A small image classifier, trained from scratch.
Model: 6.98M parameters, arch swin, norm layernorm, patch size [4, 4], depths [5, 5, 5], widths [80, 160, 320].
Training: muon at rate 0.024, 2900 steps, batches of 64, held-out accuracy 52%.
Data: trained on fractals drawn by 1,000 iterated function systems, in grey, 1.3 epochs.
Rows from block 9 of a small image classifier, named by matrix and row number. Rows with one number belong to one neuron. Each number is 128 + 32 x the weight over its row's rms, rounded and kept within 0 to 255. All counts start at 0. After the name is the row's rms in percent of the matrix's.
After each neuron's rows are labels from the 100 images, of 14976, where the neuron reaches its largest size: "responds to" is what is common among them; "colour at peak" is the nearest of a few named colours to the mean colour under the peak. Only what is clearly more common there than usual is listed. The data: fractals drawn by 1,000 iterated function systems, in grey.
# gate: MLP gate (model.blocks.9.mlp.gate.weight, 320x160), inputs 0-159
# fc1: MLP up (model.blocks.9.mlp.fc1.weight, 320x160), inputs 0-159
# fc2: MLP down (model.blocks.9.mlp.fc2.weight, 160x320, transposed), outputs 0-159

gate.197 099 [120 139 148 172 186 133 148 164 130 108 173 117 111 110 185  84 108 148 109 126 152 177 121 136 172  74 151 135 142  84 126 136 105 110 175  80 126  88 145  89 119  65 129 128 121 123 123 101  84  98 138  85 172 164 106 174 136 131 141 144 109 136 136 170 121  96 149  80 121 143 207 129  99 168  81 179  59 169 117 129 145 109 111 152 153 186  79 114 157 134 121 139 116 100  95 132 145 173 130 135  15 129 147 143 134 135 105 159 156 157 116  98 114 144  83  87 128 172 166 159 101  92 120 179 124 108 174 165  75 106 108 175 133  97  86 135 227 129  87 153 134 115 135 134  83  72 111 163 146 136 198 136 138 156 131 106 104  99 154 130]
fc1.197 098 [136  66  83 140 102  97 117 127 126 180 139 148 108  84 142 154 164 105 177  76 121 122  94 137 132 153 100  49 147 154 153 126 132 120 155 150  86 194 121 110 166  83 136 118 143 155 118 100  94 177  90 111  88 105 156  85 137 120 145 141 115 162 133  82 201 134 140 198  80 139 157 157 161  80 126 157 101 113 106 119  82 144  60 125 152 119 138 110 124 131 166 196 115 177  97 174  88  87  73 129 145 148 100 132  91 143 160  52  77 117  76 111 134 188 114 136 147  98 131 104 128 117 165  99 144 193 105 151 161 140 175 135 149 146 152 161 130 149  75 107 169 134 137 121 174  87 132 100 167 183 137 112 142  94 148 201 149 124 137 115]
fc2.197 105 [175 102 140 141 184 138 134 109 106 100 136 124 132  70 145 177 143 113 167 154 108 106 109 166 146  91 179  90 121 135 157 106 121 133 137  81 100 171 153 146 159 105 172 151 164 122 153 138 110 151  83 114 123 181 123 200 141  75 147 172 131 108  84 132 167  66 187 210  94 108 197  94  96  82 134 150  95 133 144 156  98 126 117 126 122  80 126  48 121 185 171 151 141  90 122 114  84  66  79 102  97 147  59 134 130 138 164 136 148 122  78 105  91 136  88 114 115 154 113 128 157 129 161 137 156  68 147 157  91 112  97  83 157 156 111 133 131 150 137 100 137 113 156 165 186  55 132 136 117 108 105 136 127 133 119 169 163 173 142  76]
responds to: dark on light
colour at peak: grey

gate.34 136 [ 88 105 126 135 169 137 172 114 130 142 122 109 134  87 146 111  94 104 151 115 108 163 134 125  98  98 141  99 129 148 196 167 100 119 130 179 139 127 146 123 153 166  85 142 182 179 143 127 145 143 132 121  86 138 136 120 147 142  84 138 138 121 136 116  84  64  89 132 105 106 173 146 157 140 179 165  42 169 136 136 126  70 143 202  65 115  81 129  96 144  73 114 150 132  82 122 102 118 130 128 125 122  87 160 164 132 146 134 136 159  81  65 137 150  84 130  96 129 156 171 120 154 141 195  81 125  62 161 114 137 179  96  99  93  83 163 123 164 102 138 114 155 118 107 135 101 161 152  86 161 107 150 106 157 181 107 178  36  99 212]
fc1.34 146 [118 105 116 118 161 128 110  98 155 140 117 172 100  67 218 153  88 123  88 130 111  95 159 128 110  81 130  95 128 158  74 108  84  94  95 129 101 147 148 117  77 133 164 135 120 162 145 158 153 108 107 150 153 112 125  95 176  94 105 176 124  88 125 130 184 150  87 167 141 159 188 128 147  43 111 146 128 183 149 158 156 109 163 100 146 112 144 165  77 108 134 133 137 147 122 149 133 132 154 115  80 165 116 118 108 136 141 114 116 185 172  97  93 138 110 172 143  92  88 151  99 162 159 144  43 109  69  92  78 164 130  99 143 112 128 198 181 164 117 167  90 174 137 126 118 149 121 146 141 147 124  49 182 102 146 107 169  81 104 184]
fc2.34 158 [ 87 124  78  80 180 118 135 120 164 150 144  63 139 122 174 151 121 139 110 194  76  97 151 119 124 138 114 128 135 123 149 143  63 137  88 105 139 135 154 163 154 126  78 118 160 151 149 112 136 125 125  68 151 146 162 173 135 152 114 119  63 127 160  69 109 129 104 208 186  68 141 151 120  74 116 119 158 132 167 142 154 126 180  74 207 133 134  93  74 121 126  73  81 165 123 175 178 104 156  59 101  88  83 123 104 133 156 131 160 117  97 124 117  83 135 147 122 127 167 145  81 149 137 133  89 115 104  63 126 157 207 145 117 130 146 149 132  95  91 171 102 158  84 146 144 184 178 138 118 152 100 151 112 118 142  93 150 133 135 156]
responds to: dark on light
colour at peak: black

gate.146 104 [131 165 141 101 113 197  80 135 101  63 109 152 161  88 162 132 114 124  93 126 116 140 143  70 149 102 168 103 146 131  73 169  88 126  90  95 122 157 132 137 120  99 169 151 120 145 153 125 124 182 136 155 150 156 148  95 102 171 130 146 109 132  52 161 102 157 135 160  99 118 114 164 161  87 165 118 111 121 101 158 104  86 116 127 129 117 222  78 120  82 129 132 115  77 161 131 238 124  71 109 118 120 137 151 139 206 188 129 145 161 116 112 144 120  83 102 151 136 127 190 136 117 120 111 145 150 147 154 173 150  79 119 111 109 103 139 145 129  45 166 121  88 129 116 159 159  99 123 125 119 130 113  80 188 109  44 152 106 167 135]
fc1.146 112 [110 133 107  80 114 139 114 151 121 120 159 180 145 120 137 144  48 134  99 116 140 145  93 140 135 118 110 100 137 143 134 128  41 119 194 171 172 106 126 174 143 145 184 138 155 139 154 153 157  56 107  97 154 121 117 114 131 101 171 133 101 100 159 157 183  65 100 201 130 157  85 161 119 125 111 129  91 150  52 167 172 108 128  97 149 119 143  85  51  95 134 126 106 129 169  82  92  88 192 170 118 163 108  95 133 169 117 139 103 127 167  87 146 161 146 142 125 126 156 191 163  81 133 177  84 143  86 122 108 112 105  95 114 173 141 157 173 152 142 126 141 141 182  92 110 140  61 116 122 140  82 126 105  87 116 166  93 158 138 168]
fc2.146 108 [101 131 127 122 158  86 144 114 132 141 138 145 131 113 129 143  98 143 112 127 156 179  76 112 154  94 152 105 122 142 159  35 102  93 168  91 105 146 147 175 153 160 134 133 149 172 121 136 192 116 122  94 115 106 130 125 112  62 120 107 123  56  80  97 149  86  95  64  93 120  85 138 137 112 162  93  76 128 173 112 165 180 223 105  87 204 146 157 127 120 126 102 112  99 139 115 167 172 163 160 174  97  88 147 145 157 121 121  88 107 136 186 125 139 214 140 165 113 108 133 188 125 142 170 103 180  90 125 100  76 159 162 130 156 144 122 115 111 141 153 107 109 128 154  99 117 104 155  72  80  79 177 143 123 155  81 126 139  99 126]
responds to: dark on light
colour at peak: grey

gate.301 056 [126 126 157 124  88  73 135 121  91 122 133 103 110  75 135 137 166 118  92 138 142 144 139 113 128 119 130 149 142 119 148 161 149  92  89 123  70 105 114 132 111 155 201  80  32 110  91 160 117 189 148 136 121 148 137 124 111 157 142 196 133 144 164 125 116 144 138 139 162 110 120 131 117 140 227 178 116  99 110 168  99 145 144 127 148 125 102 192 163  95 142 169 122  70 118 174 116 117  89 114  87 180 128 120 168 129 140 127 131 156 152 145 117 119 150 167 190 153 154 148 142  97  43 104 153 128 131 104  87 100 158 170 107 103 136 154  83 113  70  61 127 118 128  84  82  99 131 203 102  83 104 102 179  61 151  65 161 150 129 133]
fc1.301 057 [151 184 138 149 121 103 106 119 122 161 117 148 170 153 150 105  94 160 185  72 108  87 130 119 170 104  92 159 143 110  76 106 117 110 161 156 155  95 157  81 118 158 115 140 107  92 168 102 177 102 111 106 134 181  88 125 154 124 135 107 133 131 137  36 183  89 110  87 131 140  89  96  96 123 190 119  62 132 192 121 177  91 134 125 109 189 125 149 121 161 160 164 121  60  83 166  95 159 150  86 137 135 129 138 146  85  68 135 156 122 137 172  96 112 137 126 147 104 142 158  59 123 141 139 109 142 114 172 147 134 123 142  95  96 101 167 178 104 166 114 110 139 222 156  95  98 106 145 126 131 167  86 184 154 128 180 115 159  73 127]
fc2.301 048 [113 190 193 130 157 151  53 154 122 124 143 122  92 155  88 173 159 138 115 118 146 135  96 173 110  79 136 188  85 100 110 141 105 126 149  81 154  85 151 150  71 118  86  93 153 143 206 173  97  87  84  95 121 171 125 151 149 138 143 135 149 146 131 168 114 131 108 102 128  88 121 144 113  82 168 190 156 123 162 108 127 154 178  62 132 127 107 112 172 209  60 166 155 129 104 154 134  93 118 166 112  93 126 145 162  67 104 130 185 123 129 100  76 130 124  85 123 117 107 109 137  98 150 114 157  92 106 180 122 143 126 116 108 137  98 130 147  72 118  66  91  66 134 128 119 123 106 143  88 181 113 154 135 195 162 169 116 153 154 142]
responds to: two maps
colour at peak: grey

gate.68 113 [ 89 107  89 143 143 151 104 153 108 154 179 119  69 153 106  30 183 149 147 115 146 159 144 119  93 136 122 134 144 165 150 149 100 100 155 138  88 112 157 126 113  83  77 146 122  73 184 132 151 115 120 168 110 123 139 124 119 118 149 113 133 136 111 144 123  55 145 222 130 132 133 104  72 155 166 119 123 184  93 120 121 129 139 127 105  98  77 118  93 135 192 136 142 204 128 111 106 100 115  86 115 104 146 125  69 124 134 122  98 116 131  74  78 127 203 168 132 110 207 116  92 138 111 148 183 187 117 110  59 137 118 111 122 117 143 158 134 138 143 115 121 124  81 122 144  67  93 181 182 132 119  88 163 174 111 116 150 147 155 197]
fc1.68 121 [118 124  99 135 126  92 107 114 129 111 125  94  95 147 125 165 112 128  99 107 162 104 126  88 170 118 165 110 103 161 136 115 182  77 142 143 167 186  75 142 186 168  60  83 115 138  68 129 163 113 167 104 110  83 115 131 128 113 128 106 128 201 155 116 137  97  81 181 134 185 126 144 120 108 150  90 160 159 109 116 107 102 117 163 189 123 125 104 104 132 157 117 122  98 114 185 140 100 140 109  96 126 149 100 111 146 142 160 130 150 161 193 118 142 186 125 168  92  93 149 221  81  85 121 141 100  81 153 113 112 105  90 133 191 154 154 114 151 170  93 140 136 135 182  61  80 148 121 199  84 175 125  86 191  95 100 144 106 115 158]
fc2.68 126 [161 153 188 177 152  75 113  90 132  57 145 131 148  97  99 107 199 130  97 121 120 188 151 130 130 164 125 102 161 143 175 157 151  99 147 113 149 135 101 121 176 153 164  77  90 125  85 141 154 121 157  81 139 117 154 117  85 104  99 115 126 158 129  88  89 121  60 147 175 215 154  82 155  75  74 158 136 130 113 105 130  93 166 103 151 123 122 116 159  91 115 106 195  63 166 167  62  55 183 150 124  96 132 128 157  97 118 116 127 137 130 129 144  98 131 135 100 156 116 150 141 150  95 106 131  83  83  85 128 103 115 125 145 130 160 148 119 156 113 140 150 206 144 198 104 114 199 140 100 117 172 110 110 145  99 123 130  84 122 129]
responds to: two maps; sparse
colour at peak: black

gate.168 089 [119 133 178 184  88 166 120 107 154 169 150 113 139 152 144 115 108 108 104 132 120 120  99  85 162  94 159 140 110  92 114 111 129 104  85 146  86 165 109 105 116 148  65 102 182 152 138 124 137 136 133 154  76 122 153 157 174 159 163 108 127 143 123 154 137 105 124 141 135  85  94 171 145 139 172 125 141 149 108  92 126 208  92 181  97 110 156 155 161 144  83 105 163 113 110  99  97 123 141  88 128 108 134  74 141 147 137  97 190 133 161 113 121 142  55 196 190 159 185 129 150 125 113 196  74  69 163 161 137 144  99 175  89  94 109  84 154 144 111 198 104 121 186 148  84 120 130 132 149  68 116 120  45  85  98  87 167 144 106 140]
fc1.168 094 [113 170 102 163 153 110 126  84 145 136 102 160  99 123 144 112  88 144  98 104 151 131  96 109  46 106 210  78  83 102 138 128 170 110 124 139  94 187 114 101 132 121 104 142 132 129 112 131 161 149 116 182 139 126 142 178 160 132 164 152 154 140 166 109 133 114 186  88  88 105  92 127 154 153 115 109 169 189 109 117  76 196 110 126 132 155 128 109 133  95 138 108 198 129 173 124 153 130 140  92 131 158 147  96  72 105  77  95 141 149 165  97  90 144  91 139 205  77 166 176  72  82 122 130 146 126 167 136 187 163 118 182 109 182 112 141 129  90 111 169  97 100 117 108  93 111 103 123 132 193 118  50 104 160 100  84 143 159 110  98]
fc2.168 092 [115 144 139 163 193 104 122 115  82 151 168 123 166 155  31 179 135 141 193  95  94 179 173 154  81 160 161 125  82 170 139 124 150  92 116 135 149 136 105 194 117 124 162 118  71 144 148 109 196 168 140 129 180 125 122 130 151 138 135 140 118 102 110 111 164 143 187 115  80  58 120  73 111 124  92 100 152 158  97 168 115 149 182 175 109  97 107 140 118 117 137  99 237 122 116  93  73  93  78  68 142 123  97 145 130 125 114 154 111 118 118  85 125 118 129 130 153 114  55 170 172 128 195 163  72 126 130  82 130 117 151  88 119 192  95 136 106 129 129 139  91 136 116 132 146 130 131 102 139 139 114 152 122 115 131 121 124 142  94 105]
responds to: dark on light
colour at peak: grey